Weights of a small contrastive audio-text model: encoder norm groupnorm.
Rows from block 5 of the audio encoder of a small contrastive audio-text model, named by matrix and row number. Rows with one number belong to one channel. Each number is 500 + 25 x the weight over its row's rms, rounded and kept within 0 to 999. All counts start at 0. Numbers have three digits each.
After each channel's rows are labels from the 100 clips, of 14848, where the channel reaches its highest value: "responds to" is what is common among them. Only what is clearly more common there than usual is listed. The data: babble in 24 made-up languages, each with its own sounds, syllables and stress or tones, from a formant synthesiser.
# convs1: first pointwise conv (encoder.blocks.5.convs.1.weight, 160x160x1, standardized in use), inputs 0-79
# convs3: second pointwise conv (encoder.blocks.5.convs.3.weight, 160x160x1, standardized in use, transposed), outputs 0-79

convs1.70:522488482544552519481518543531520527479504501471514492493463502520500487498530435504512507502513503485496540465494497504498486512487493490513490508500513483508461444465484466511494465529496525465465536491526528481484507465529513443498515495
convs3.70:494501515513546510450543530454502517536524506507492481481470526473485500506456487482476524499445504511490522458497482473545495532501497483479488493486508500522515489465526502476502452523512452495519495559476484514509517502516504461463448489
responds to: /ç/

convs1.155:511507520471504493507488504540409523468501505465507448494489481510481525526529499488505520550513467523476495533504474506465511471467500505499456479514495492512502464495515494469508486489522482467458530481499493524507481483514486512493491452
convs3.155:498520533506504523489488515461515461490516522511514511472433497513506491574527510493496498507527510509518537529508503545484495516510541523500531500471520513503483554483562499534510497518467517501470528508506496517464492506517490451481473499
responds to: /k/; prosody: stress on last syllables; /k˭/

convs1.34:521490522495498452488503527500469513511485493486493462516491487511505501538451470484525504547516480516471467522536483518485490501510442491536509506486501485478491481444520559511499484502514506529505476413523495503502477490466496479515491512
convs3.34:532435505493498486516497593482510485480485521482508514505504470492497515436497484514477506515514491491456449546482492501508497507483539509537546455498520520496533473438501521503476508511511518511505529492536475507517493501511487494483508511
responds to: /aʊ/; /p/

convs1.125:544466478511493483446498500491519497468484500493486491498469508504485493496513517522494497500535491484523477511463523512483457505476518550453502472562451479508501543494523508452484503458560501500555532450517516483521495520524519453439506477
convs3.125:500490444476534526558509546506544465490505527505497523482524489476508505500511488476515507533499522502507501544511484499471532507486483525495502473492448454539491514475461510501505492459508507532521497509450531486480501518508519493486513450
responds to: /ɔɪ/; /y/; /i/

convs1.118:495524506488509495485477496517499473468494484553492457504447514510500493490539477500481474480557485483487493510539503510459494500510486499474517526448471504470503511464488497519487539468549493507505456509513502502551511542460536499500487441
convs3.118:502490487504518530546471523480472560480522522495494461492487481487491512546514497522457505477486474498550507519510526520516513494500507514471503484471543576465493477493478476494493568474504548502527508473487528430496502474527463482465475457
responds to: /k˭/

convs1.100:500497511509528496498511517491477546456436529525449533511487534524544521498521528496506510492520471508473500501466496525520469481470490449500495492470476450502443492470505474461507472489470522474535511507517508547475508480492484477503465486
convs3.100:532527508509538504475490505523485493529520525474516500512505479484518500481516544462515514568509524476491491482517517505476480492495505539517535544518504508506501516533522504484505502518513526454470434489458486537523504493486535483534476529
responds to: /t˭/; /ɑ̃/

convs1.43:482489489489455488543469512518472511544515506522502512491470476502561481473509498551511555505504487495454478487477495466495481497517507483506481509537499531524509541487497543493510495443511514463483469513478523480503513496470495479504483576
convs3.43:498521506516506529472482537487489469521509504498501461492508467511492477543480501494526503483531505488484485513502502515513519526483506499457463485486489531502470479506467488461477552456488496498492505508517487454494521501527500537516512498
responds to: /d/

convs1.81:528517498492501477480519530571486491537513518450536536491505475522503467507488491474550499508496514477497506500493483463507487508480518534498488426459527502476527495520501519488481494499512514525456529469484490525479519503459497531530485487
convs3.81:512536530440503497511522513508531563506487459502548477529510495517588516493503484467492470452462434503459481526513533503517490460544462519502492538554487529518483508503501495503502517513495487500535474514534459482502541513480463530535507454
responds to: /aʊ/

convs1.19:466453520524482481478474463476507434499468469512507487525452474533449523473526532497500471517476501491528501535494521495528501533521537489499481479519494512511478486515537498519476475549454482519465448480504525553511481503491533494524497515
convs3.19:487469479494480471489469483495491475515509546464483497544557532470503478475519493563511519440518506496454530516508487481512499476508489482515499491476495489532488498490497461474491446525485490520502488497477502525519505506506533506448505487
responds to: /k˭/; /ʌ/; clipping

convs1.49:490482481522508492509503501518512545494519484475498468492506518499479503481517488496468475511483503537482520503523483519488484513388498493546440488493595490484517505526477516482508507515485500574483500507496549506527529504530504539509498527
convs3.49:491501500518490481519517538519487494529463524489503514488520524532513514437507499517502531530511487518477532547500501537464499512531553504481495491489506491514458498522488453530491502509477488544504525519496555513553497513585492516510517504
responds to: /aʊ/; /e/

convs1.91:547517493521480473507495493469495515518529500435487506530496529543491500464491457495497538479515484491502532522490482510512473480465523462448528501490503486506504535539439499465490490509502500525474522463510514562514516517497490504503521521
convs3.91:463450482493465538454537484497497481489515457552492485474481524509530483504518469508478498525501503479530500445483519521465498475512507524544519559509496480503496483531536513508495529484466513502447471529489515529538519499525496525489508504
responds to: /ɔɪ/; /y/; /i/; /v/

convs1.60:486465541441486507513509513437543491512492494529452475465471552459493497511490440469486510527487490491492425466504508529536488508507489544551520488510438490517538497495499476440546514503494470492495494510507500551493471505460527520499514508
convs3.60:458573498443471494473463493477482496489508518472504483485520474505534483501506471477511483530481483503523505515524507506508496549492507485452495430480477504486504512562470494526477501521492511522542471514518457490526542512507521472517533501
responds to: /ɹ/; /ʊ/; /aɪ/

convs1.25:500496513488535491513547465488515465490511528546509519454472585488534532507483478498493492460503507519501533520522470483532461509467543489528514479521460477443515494506534510491551509484522499496545510475553469517489484489510455482527507479
convs3.25:520479542444507488529513483487493539488492456518440488467518494518506509485481511495517495503478494467471496525477495492463509536495522510513500528534487517503532503475496518504492539491506556503538499493457501474511549519495553483446513482
responds to: /tʃ/

convs1.115:506477522494501520508446535508489492500519510531517499522508469527501473514500511486506479485509533505494485492484487545507483516495495540522482477507540521422471484509529530522528523490518495466523469502542517459485519520511470504467508506
convs3.115:449522448454450488531458471479483468473472526491529504500505470473480501494508508480456503522499490463479481488508472481527512548473498525522498476492531532485539480503513499506492496521458506463450536515570506448463499485502507466526526536
responds to: /k˭/

convs1.82:525504505469505511494523503474513487535542474497472489502517503486503490502501499479513574504507525462512490489554527518465527505473517478498501440522483494467478498506560493481528518499502499490509487508504525478510496514499504458481503507
convs3.82:475501509472438521485487546510509496511467538494517535490509531506479456504494462488467472518475513547520515518462586517478497437480476484534513532485484467538512474492491507541474509466501499466530470532506520499536522486517508486512508502
responds to: /æ/

convs1.141:441541455515502505465555496515516560495509454484526464499447481544516499457537514555507503503496430480519497534519495502517498493494476483498499495521516490471532477498510480474444531482506518505524555518522502480470512495521450475503505503
convs3.141:461469494501490451504538497530525480517515510503510485436510497537493509502504456510512472479506523514476492495512497487487526504532557480508470510506522494502494495490520521553536485507484515547500540531472504509497502520522498531507520515
responds to: prosody: stress on first syllables; /ɛ/; /ɑ̃/; /h/

convs1.38:450488484491536520514529541446523562466513482500529520498514480474524533523522515509527479523490516482481528501541491514492512526499538514488484467505521550507495462498489477488543533475484518483529526441505527470472501508438503538502490470
convs3.38:466498496496487537476473530565490485470518511514498527495513540514529521515482536497515505526498482466509443510517523507522511530504470482484485467517528498508513503543519482515519520496502461490512526439511503520494476500482489539505488500
responds to: /ɔ̃/

convs1.140:495482497512485507544506482491509513508513495508517464504514501520453512427461511497501484487514510518501503525536529509514489525477474501483564468512565516516527485547489505457494499502464473494499462479503515509457516509506490548457529522
convs3.140:529486505507526500522424511502522540498510494500491463527545486458541490526505487540553529544490528541524523505474577540508509497486514529488523486492522532527492489495524531500514515514486532501487476531537484453509499496466472482522530501
responds to: prosody: stress on last syllables; /i/; /q/

convs1.3:518479529493482510503508523449465504484508453484498411489471516486457431452472499480511492526503494526491546490486516532522512458501548477538502522496459505497476528495489529525482514547525440486523476489519488484493506518534496478509484484
convs3.3:505512491522482522481509534441482460491521490479494489519490526490470447514512416459497487465482493471462460506509500491502493486515502494521437477484475452506466495510497479553479465537489500488491474484523535478481513494473496516494488498
responds to: /x/; /u/

convs1.50:508477508494542506524501493507517521505536450509521508507512458492487519486511515472491563487531510489456500495526481481476491493532485495486496500494473480491517514469501494515481505517480499467551488525528487520494503491504513461544465446
convs3.50:459516506494515512511546515447521553503566508550513492466456507490484503500491468530488526495547527550523515518470520447508510545510488518503511481492507504505505502504500550520543471503502494517521516507493483478493500503508485525508531489
responds to: /s/; /ʊ/; /θ/

convs1.87:505521533510395501544532501473513508476518479480499523519479479485493521483503554499495534484496539508472509529496496509519492499507510462489522531498482468470496500493547504488507523496490489492518475469472516469502505526477492495494499494
convs3.87:513558500483478522530453498497477471503568489477507442527535501466502454479519447484530494530488490513498530538498501481536509480493484495455450527510479508532478547468529493538493507486510521487488528516503473494529476505517518480524524489
responds to: /dʒ/; /ɛ̃/; /ɪ/; clipping

convs1.69:472491549481481469495467522581453526488483528525497519495495492462492469509481513503483522500497490503485504489518495517488504523511516491511525511453489501459504494486471510510504513520528495454494497512518463509491490518516493514498447527
convs3.69:531484505524519481494558509419477503490468505499513498535543493497503485525487478493541505543521518483482508521516475529492496515469501534525529517514500508460514482464474489497455500531512488480506513514503521536539497501481512489525509517
responds to: /t˭/; reverberation

convs1.146:480477507484491502496517491492470474483491504501485508496527525491488478472531533518483542486480504493492474518505511474487484513520524476510525526488502465508468475490537457487512494476466488466527514486495526514540540495542542455531517497
convs3.146:488493511510503518483487483518515520515516510486482504515463478487496479477494544491458487493446486449500458491516491466506494515479506480442451502458483481449466520520487492497514520479504492474490466478488496497493488479480513493481482472
responds to: /aʊ/; /ts/; /ɑ̃/

convs1.35:525511476486478502501545481500505498488472504470487518531444479459489508574467484472515500466506483522522524546507512462472490526536521502507537474491498507500476532480473463487517517533511474525483515496529491543465483490478477446541513492
convs3.35:483476501514461503502519487506528516497521480493497541512449504519513504501485506481473507473495487491469490465521483518502516477513489489528467490495472569490502508475461494471525544535501525499491543494582567523461458521491536523526515527
responds to: /ç/

convs1.32:549545448486475480455531462512503511512493496483501512492479546499521529548527465515460540510529489498506577523556528528495532494477514492493487518514468470507491525474464503516504488545513464447521517487519528500492467501515495521510507523
convs3.32:498529513516555489520528490510543494468487464476486525488514454502546473489500508489576469524472501489446525489515492507455503491526507512503503520535521533462492485515492468497478509486518510514475462438519519507543488491483470554508517476
responds to: /k/; prosody: stress on last syllables; /k˭/

convs1.44:494470506513490467500503494504518518483553463477483536452521527487488490501537513466519503546458525520491474502481510508467486502533525530517515462514516523535520499470469495489507454473455486506496490493509503491532511507520482532505475474
convs3.44:506523477493437491524546470523506536500525476498506518473498444529460511522499497490515492478482526502536474478488521553502475491472505528494509492496483467505490555550454495499536502517504480522466518463505534473482456532494490498504547517
responds to: /ç/; /ə/

convs1.104:509510511507492522514523491487480511478526501523505513458515459474535486539502505527487484479493506531539457520495467530467515488480508486488525518499484489493488481507506531493511468498496482485561521521537537476487484483517502489517445470
convs3.104:461492466402521502502526489501452507524477474478512505521525506507525477500505489535485502457525550551476515483497519464572453552493515459481501482499453515489465521488509503490504503509479518476474514505494463526507510466507484492517488508
responds to: /k˭/

convs1.107:474519544520477541462477545490499530531511483536502470538533469478501551511502475512503483500527506553503488514499556482509501498505452529531491525480505473513521508491551497491434500492503478466482455512482501482474505512469530512514459469
convs3.107:575483524504471513522511486503546551484522506493522513542478527529491505497504483477536509505489513498524504507468474560536500536523503534498504453535535526511483485506483503505495478532475503506519585497518537485470475511496503505490536498
responds to: /k/; prosody: stress on last syllables

convs1.150:499468532496569508495447491483513560530486514475563462491469526526521516499465465509521476544503483537497507542488494513497483488547501521528554496504495468437503473466477502539510456496478488483486506508528497483479517504513478500524483522
convs3.150:472468478486601506473510495509465519503489489490502477519537485507479498538483519507568518508509486462519491503484543466560538471534487474489497503537501522486518475491518509449481463522520476494502477482534501522497532537486509504532450500
responds to: /dʒ/

convs1.11:506520483519519493492520549520503509500501486560543494532507399470524493532533502512479503518472482488453508538490491504500494504520502487498477489498543517522475459482501499508483500500506512525494483499505477520487503528482480500467446472
convs3.11:461504492504512483512500501491498496464476503497518522523481499516526524507518516517538497524544535546524494507510487506542491494486481481524503510437476475533520483474584476501529479512534502487507453484490529534488554526483519507528496513
responds to: reverberation; clipping

convs1.103:515481551494481466506481491553494496521556522492501515510518499519464536464503512510483503504513490493487540465524461514475513464524488511524490521486508466535474508508497474478506478492474523515523513523471511482467512437528518488523528482
convs3.103:487489512517465537512542510479420543553520471486476510462533474480473507504480507503505524516544534489482519464522429492469519524505474501490502558517469493472561530494525476524495540488522498538516509527509506463517523544499571476530491514
responds to: /ç/

convs1.0:499522497524554496554506514490520524526529464550507490493507500489486460540503476503492499489523506519483487535508514505469512434534516403525491513534514575517493494522516470463501486455500532503501484501529484479496483519483539508487528495
convs3.0:475477509452499479489508519487504507487517480463505488546506490444502492509527502519524526478501506501516547479514525492465498519495512457493486500516543526466538479516496553508512451506486497470535528498507508467510441460502465487453476443
responds to: /x/; /oʊ/; /u/; /ʃ/

convs1.47:464512453512505500479488536495513508490483487491475456518561473515478475500529511489505530499484525477543501486533493548501490567498523531475471526520507513489487538481529476510536549492524507497499472515534481511493521499538493518520513488
convs3.47:493562499500518525482516529482493489493525496505505514516473529485500521539468481541560493531478491487478478486491495481439484465505450451484505480491533463507494485551546490500466494471486489490462502427507490435521455472478488473449512448
responds to: reverberation

convs1.142:477514467474510553548514520506488507541537511484502452466454497507486523478519524483503549511505487529504490508436520496488518469530460486501508501482501509553478485505496508470466540492451486477507544505501511469482493525501457529492482487
convs3.142:505474486483489547443496475515568496498459461498492473460533505507507483554533527494501504519498526503535495490524524528470490487478489491493495493520493498487507502505493512437516520496496494528517439541475538504489497488442475487514503465
responds to: prosody: stress on first syllables; /ɛ/; /ɔ̃/; /h/

convs1.108:491488493538493477476463509520467511486497492522486512487472521512482518502492483497452490490546524468494524517527517503489471430506507480521486492494501527478520555475496524477480527501475487503495497521540524492500492473494516502485511501
convs3.108:478534515535504483522472499513506454505504548543487498507487512507467481481480473544456520502490506482506538536522510431508501498503516482491503488512551510524528503486514489478509458536526470503530464507506480535511497492499452503483510485
responds to: /ǃ/

convs1.126:493501477567455492467563524479495484499472468518511456469504529472486465524496520523489511494518530533519456509555527500465462531525504480512525489513518494553521502529524539513514469536511505479568495528494555503503518482498497537526470523
convs3.126:503560500524501435466488443487482525523523470443507488511466472515476486474534504484459477506448505474532476500520483506539490507528455510483481482535494509447468520451486472493503509529498425535518488497517473541489524503500515507491545513
responds to: /ɔɪ/; /w/; /aɪ/

convs1.14:479495505448464513524484507520545527491486476510509468527545443455465474509467464498467563490511484511463502506480467479505508475501498507502514487506527506503498475470517494517500519531492505510540503459497490510497487532520501482484460492
convs3.14:527490486457503490492465492530470519470518478493476491507528508499514523475509494524474461507490507489476484492484510515512534452494471507488511514522491496486461451484481480508486504499495456524534465493503499493504476507505489485455514531
responds to: /s/

convs1.66:505497493507507524538489491493516457560449492511524509475478508538471499521503452475516475517495500510474511504492483558467497509448517482508492514497516479504506512476503458512534505464534522494472511517488511474529542504564506461516518504
convs3.66:493521517473529493480502474494489468459525519465506491484511522497498494494520549482432491502500484484497496494492471561517487501492493517484504471513498467441484428468485499501484500504500469447521503509501517490509480470543493496500500480
responds to: /ǃ/

convs1.8:547513511477471534526521479529492527490490473475497504468441508487502514510490513501480524532546444531443465533478480503464502489457500527542497518483509486509520531524509523506525485518521479476538472534520460483540500520487470522548481486
convs3.8:495528512499515488439528477518495498541520485541509476518475539525512531527530517500542535491497520500512477518538518477485500502524509471530508456524525504484537486529521511518517497529487517496534433460565468532472487505451525452490490492
responds to: reverberation; /æ/

convs1.138:521503501506542490499525475482497496509469532474505518509477511488491494474513498497523419521502506518449488504493492479498510512506494481572419451517470531470512540522516502515534507511478485485505494524558524515514523500453469501532526468
convs3.138:527491510531512430510477516542505515514505506505510454464496502505502447449498495490515494482437497514522500529487489473500510500508515483542532479490511536438491529539485458481486554507496502500512524511518504542501519495487526495510498498
responds to: /x/; prosody: stress on first syllables; /u/; /ɔ/

convs1.112:527480494515518507456505504489472506516542504514516530458497471531512495480444517494520516516524539551493513467498514475464493467466463472465496509497462521472519529497514507517573485497456514553474499498519487498496521503432517505488511529
convs3.112:481538490498496493432508472491504492473547517504480509496448486535505553478441507512494496471486486513505584513491452489510501511499472516499507527521516446480519521527490516499531501528540527487487504522461516495539555483520499507505529498
responds to: /ɔ̃/; /ɛ/

convs1.130:508525488536478516494514510489503521514522457495505464519456475472487500491474550496472529499471498515481498526414528497504505555506529538512522512503476502505479481466491523506479466543520453481499466549519513502474516481471552491477532494
convs3.130:460526493489497463513536486494479470504471447423483493489477485486484499496487463471514483454467493501470493512506483547511504508530488499556522477537533519510516512457503505507571478499511486508502509544505506467501523503503495493524496474
responds to: reverberation; /z/; /s/

convs1.62:518496507472530497522519550497538514489480486518495516458507490486536520515529475466485468479475482463462543487522531500515519526490513459489492484497503529500486551469481544427502499461507514490504494507471510478495524492464507503477513514
convs3.62:463494472528498508471510497495502491518486558514503507477499494558519498500503497511552501533501546445477492506483497520478529516501504491488499524469556481509483480500521511497506509500458495505489488503498515493498463543501572488527481564
responds to: reverberation; /x/; mains hum; clipping

convs1.158:528482500551496499506507438475527485537491475469528479500448490478501508496561483502507553510514492472481468487522502469509504480513451473470461510516534447500487554526497472499522472527513524505479498472499525513526557506484519544475520508
convs3.158:510459547516496507484505529515503515497493528494544472491481520464497490519487503539492480523548496498496528502502492524450475486485471499471481483511476487478536497459504470463468503482540475490560493499512507491549557490515535517501458532
responds to: /aʊ/; /a/

convs1.106:466490529508522494520464499495517524470498477523498462481488507537547469503471478477493491483489432482456493524525509488502491515503504482490477487446478475506515514479497503498471462525542520474494526484482515525519461529524523491474490469
convs3.106:514512507550496538485506499475475497495505515496497508474511526539509498505511508487474479501461490455495526508494495467503495505503531462505491520505542483492454464524526509501483500470541481494511482511559512547476494490490547534486515508
responds to: /k/; prosody: stress on last syllables

convs1.156:489470502508522505463515473476493508493514502496475525506482516496504521439506538498480504482445512519472508490504537478525495525533459497494540529487520508558466503524519509516500463499533492527493481506518521456481497468507502481497514534
convs3.156:498444518487488532513494484487505483554508491488482505493511488448509459481468519465515519444501508504462491496508485497464499476489512451483487496475494500499496489502464454499519552494558545542500505485498524513538499524517492499531445510
responds to: /k˭/

convs1.128:549507540514483519478519486618525470555470496515484495510521498491497503516498578524491481500500539527478515511498502438489482490489492521510513489477489482448511525501496492518497492472521484492463498491499491490476508497497510500497465494
convs3.128:486483500479500491489549517461508518464485504475494514478449487495481503505501472495458459513516478523472526496533441481560515476498503519509523505509491516501516501536460497512488509492465541476573518477533502489508517506500503510488457513
responds to: /ǃ/

convs1.58:524484511461519542480481502526508493516465508485481498490498507532483517474484497508495461498494508474507502456482455482526490520505504480523479494500548474496521500481514574502512503513534495483465488477470509498480470468487512490528471476
convs3.58:500527509518486460457500477509493518492500503499530460507494469476503523472518509503447469536496509521518463523490506545463506530481560513493496463530516499488484489502510511554458537497513488522503526472505482477521512514532507481507533508
responds to: /ɑ/; prosody: no stress; /ɪ/; /ð/

convs1.83:498469502502475522480517510541546497502559501469496525504533480554504480518466448500519493521509474490462487485529510533478500498519520487480465498456520485569520525488529538528482496541481495525469513514506487509500500492517507476482458548
convs3.83:510499493537489516508426518569572496472523541477510556542509521512539529510500507500507534459467492512449467536507505504473490521496513538507496535512507495529504530475534503514508481473470495534477513495506481489489503481500492473486474478
responds to: /t˭/

convs1.137:526527538496473431459529506556465460503496509526517535500537518502473489532490533485499488503505514495496486535508477500509486491503515483501520488507495508518499504469512517510503521467490489475486475511469467499478478505542575492525512534
convs3.137:507482512528479493473466503503487530527488456523499488484509478471479492495514469502502517524520483507525514482505481517514526515540518543507457543484524491508508495523517522526508509470538537490491514469506493478456484514514501459486477492
responds to: /k˭/

convs1.89:542479499478467513472517442538460499537484526470506521477508464520499500516479546500493501507525505481533510497534518487495497519507534487493529478489503523514543486542482529502577553481520491505481468508486505497477508506532489527460459530
convs3.89:477495508501524479493487527519480512504432492489504468497502506499472510467481524498484508509481509513522476562498490514467498468481478485499488516483471511492535492508516464486521530527487527480477534531491497474510486498450481469525491479
responds to: /ǃ/

convs1.46:433500493496509471507476505522508508531465526461489497497498533516555488509519508464489527546487516517536527443477512519495505501475567510531514492482520536505465549497474551473460508520489524481521515501506492516465501494473520488565517506
convs3.46:512491509532499483457502470511493491496487525532511499471498504498504502528463519514472507488495461500525533449505453470523500489530505484512520501514451515520472516490515541439476528443507478475507509547504446494452484468447507537498488487
responds to: /ɑ/; /ð/

convs1.120:473511489500514493514491525530458457474502485514503483463471513521474515473535499484499453461524521545504479524491514510497502537550500549532505533452506459514523487526496537543494526465497457521510527514441522513482438517511449506549494492
convs3.120:444478487492515514449498490508446524517512476467489512523502498506499481418489474504456467468486483478482546560477544493511498523437483535484477506535500525541537523543523489460500517466499491487531498542471506490485511469504504525548479487
responds to: /ɔɪ/; /ç/; prosody: tones; /y/

convs1.55:474555523492503476480505495501501479494484516479509525510490450502494508516491492496500477515462554481503490453472501490460516510534529504486499467491496463496523503485496516497496519504536519486492490526498469485511503495485489523507503520
convs3.55:485446505460529507499501487508530465515475509485471504513549485528482485504504501483526510468560552541496495487500495457490483524509516438503501484489484495498511513477513501523497520518518471493499501582509516526497443496494441542437501467
responds to: white noise; pink noise; clipping

convs1.22:520460515471560482497492478511475530492476486498530536495485484483454526506515515524515544503503515486493489509502502493467506511537544504475483453457502462514519459503512504519513533465503497497507485502531494537493529498503497468543477499
convs3.22:608504496539424504490514474499458508501494473491482515496458522548530513513458479499508475521505522452531506481485519481450490503518495522524506474499518507495509498519498516509528527497539515485479465480489457520533512492510517510512495516
responds to: /ç/; /y/; /ɔɪ/; /i/

convs1.20:512475508530483476494516489499483414517486535470500524516477512542548518491516477504538467457501482520459481522542487472490508465485548512501559503465522570490499476511460508486507477538524496499531511466475497483494495502544479483478503492
convs3.20:468488498500486474503455448503531508435444498489508520508520506490466503506480525517513509486501503519501472484470500487529493525501478520487521506522495525486477486445499486465517531470477500460550494530492538524522506477471495526497543493
responds to: /t˭/

convs1.129:542517472503526488530504488508491535511466523510497518497526522504522508493509518509499504540543495523477528467436526489481505514499520499505503506519504455483497439521494526501493494514459488496522507520475476495498517501466485484552494506
convs3.129:466509490545530492492491490505491503504487502499501481489508481500500490521491561541509526515505504480547504454487536483516512514502519562511496477502549562512483489543491491476456563458502454481486462539460530491473479505537500485505486505
responds to: /dʒ/

convs1.57:519554496512484460494541540518449521489462525502497486481488507517500444500491539494472403506469547488508523408478494481512472486470502502491502506543510494533480501540510496512506492549473484520514478543521485494514459522460522492492508483
convs3.57:518497497504481490467521504500498529485513497472478529470517488492531551495520536549476557475532506501487518482487491500506509496503479540493487484498473494502519474460464542510529471504500459508459544474508543481553470510497506475518501501
responds to: /x/

convs1.1:510450474548514472517476507476494481527485484542482509491511515461489563565500482493480482468507522489506491633529526485505498500469524484507483473507503549494520532481491497496490471485458499501522515496501471535526515485522507501524526494
convs3.1:523498491501512438546504495484521539496450500448492519481471490510494522477573470521499521509492504515479458474520499492488500524508475518526482518519491451494506473498529515516544526491500552487532482502495525497475487508435509513503514512
responds to: reverberation; clipping; white noise; pink noise

convs1.147:490467485498481496523485545486483474530526486557515500548476493465541484495504483471493520538502464489543534476486496483490489490505474496460512525535489556524509494500502462479507488487544569515493515513470545475493512476509496497512547509
convs3.147:518489498531488507490525535478494446522469528562498515505514460487474527497445485516501475467503495467481541525420527509493497499500459480496545461522494517506539503504480509482521448500485499495552495500502502473498486490501466480476511506
responds to: prosody: stress on first syllables; /aʊ/

convs1.92:515469504486506488490520500498555479472508500476471484521558467489490502501527511490525493511519506517488505535472491506486483477492502520490436482498482546513473463522501512484508481497529531511498526508457485513480495493542480500502478469
convs3.92:465486501495438501535457513498524493500535526494507519497469508497513535507512515555506553489519482529519435477510479517497507490482473474521458481504516527465475472478466561480500499480528547516494520502550499514504511492502468544480483485
responds to: /tʃ/

convs1.105:551506530487498456512456459481494449485480479534501503477468494489536483525559489521472532516498499492485527501512485453522509441507464486530472490512528540549487500472547504490541486449456468488489486505519515496491480516526530480536526507
convs3.105:510553507504504491557491529485529497517466531515492498496486509519580524513512479488511514507497495516472506496474525474521481462494507495486542480498490475541479480532452554473515492484486538476534519506519490462494450475452507475502479489
responds to: /ɪ/; /q/

convs1.30:513499412497483512468515544411496502493473527510499559494502487517502514488478509517499478506514510525521478497500523516476521552466509522520474509492468527566509490492535464450497517493472493475475541533514512490497543519530541490493509512
convs3.30:488511506504500490492460467571505536496485493491510477499519498511518480491509498484509512530496508502542503477492489529480509514513510532514477521494540505566513494489488509492520502457516477465463479473517526474477513505518505502523509512
responds to: /tʃ/

convs1.24:530472512482497475488517556466486451497473482513495500527507513495486550505525522495517500497482507493518516509495475472495505508477490522534511509520508518464543528468526502505487503496474491511490489550463478549481483497538507516470553485
convs3.24:498518526487502512548494492456470532467539513473509528490503519485440494497486467551515509484486470471453531492494534466481480535524506461475517495456515447531469475503513470510475525515508506494533498518453506495487521476487452463488554503
responds to: white noise; pink noise

convs1.67:467494522503521493521490506486503478507447479493485504571492429503515524473554473512512504511514477509477535499521493509504468530547481506547459454548496471496537538458476499479507531453506487524516507492489481512550513503493493476495544472
convs3.67:504529515472501489493512470486530542502494489492501517500505529477484489491527498492471468499517476528573499480502514469433493525523480516493483524538470525541522523463483533521491518527495502490489531485522486522495517479506482534457507504
responds to: reverberation; pink noise; white noise

convs1.17:539489509505492476520498472491477496513454505530499459492472504543476468526529475506514482539533503532475474479469482528511497507469432463538490472482500486495498578528495507513448455506432513523502526495502519571492511482491504539485502540
convs3.17:462473500493514565510497484484490488485451494535477463532503503482500539527464466485484511492483505513507525515449522479460480539498474497460493467486487514538491474477504503511529526483481484498517480509451498503460452502568499558485490492
responds to: /ɔɪ/; /y/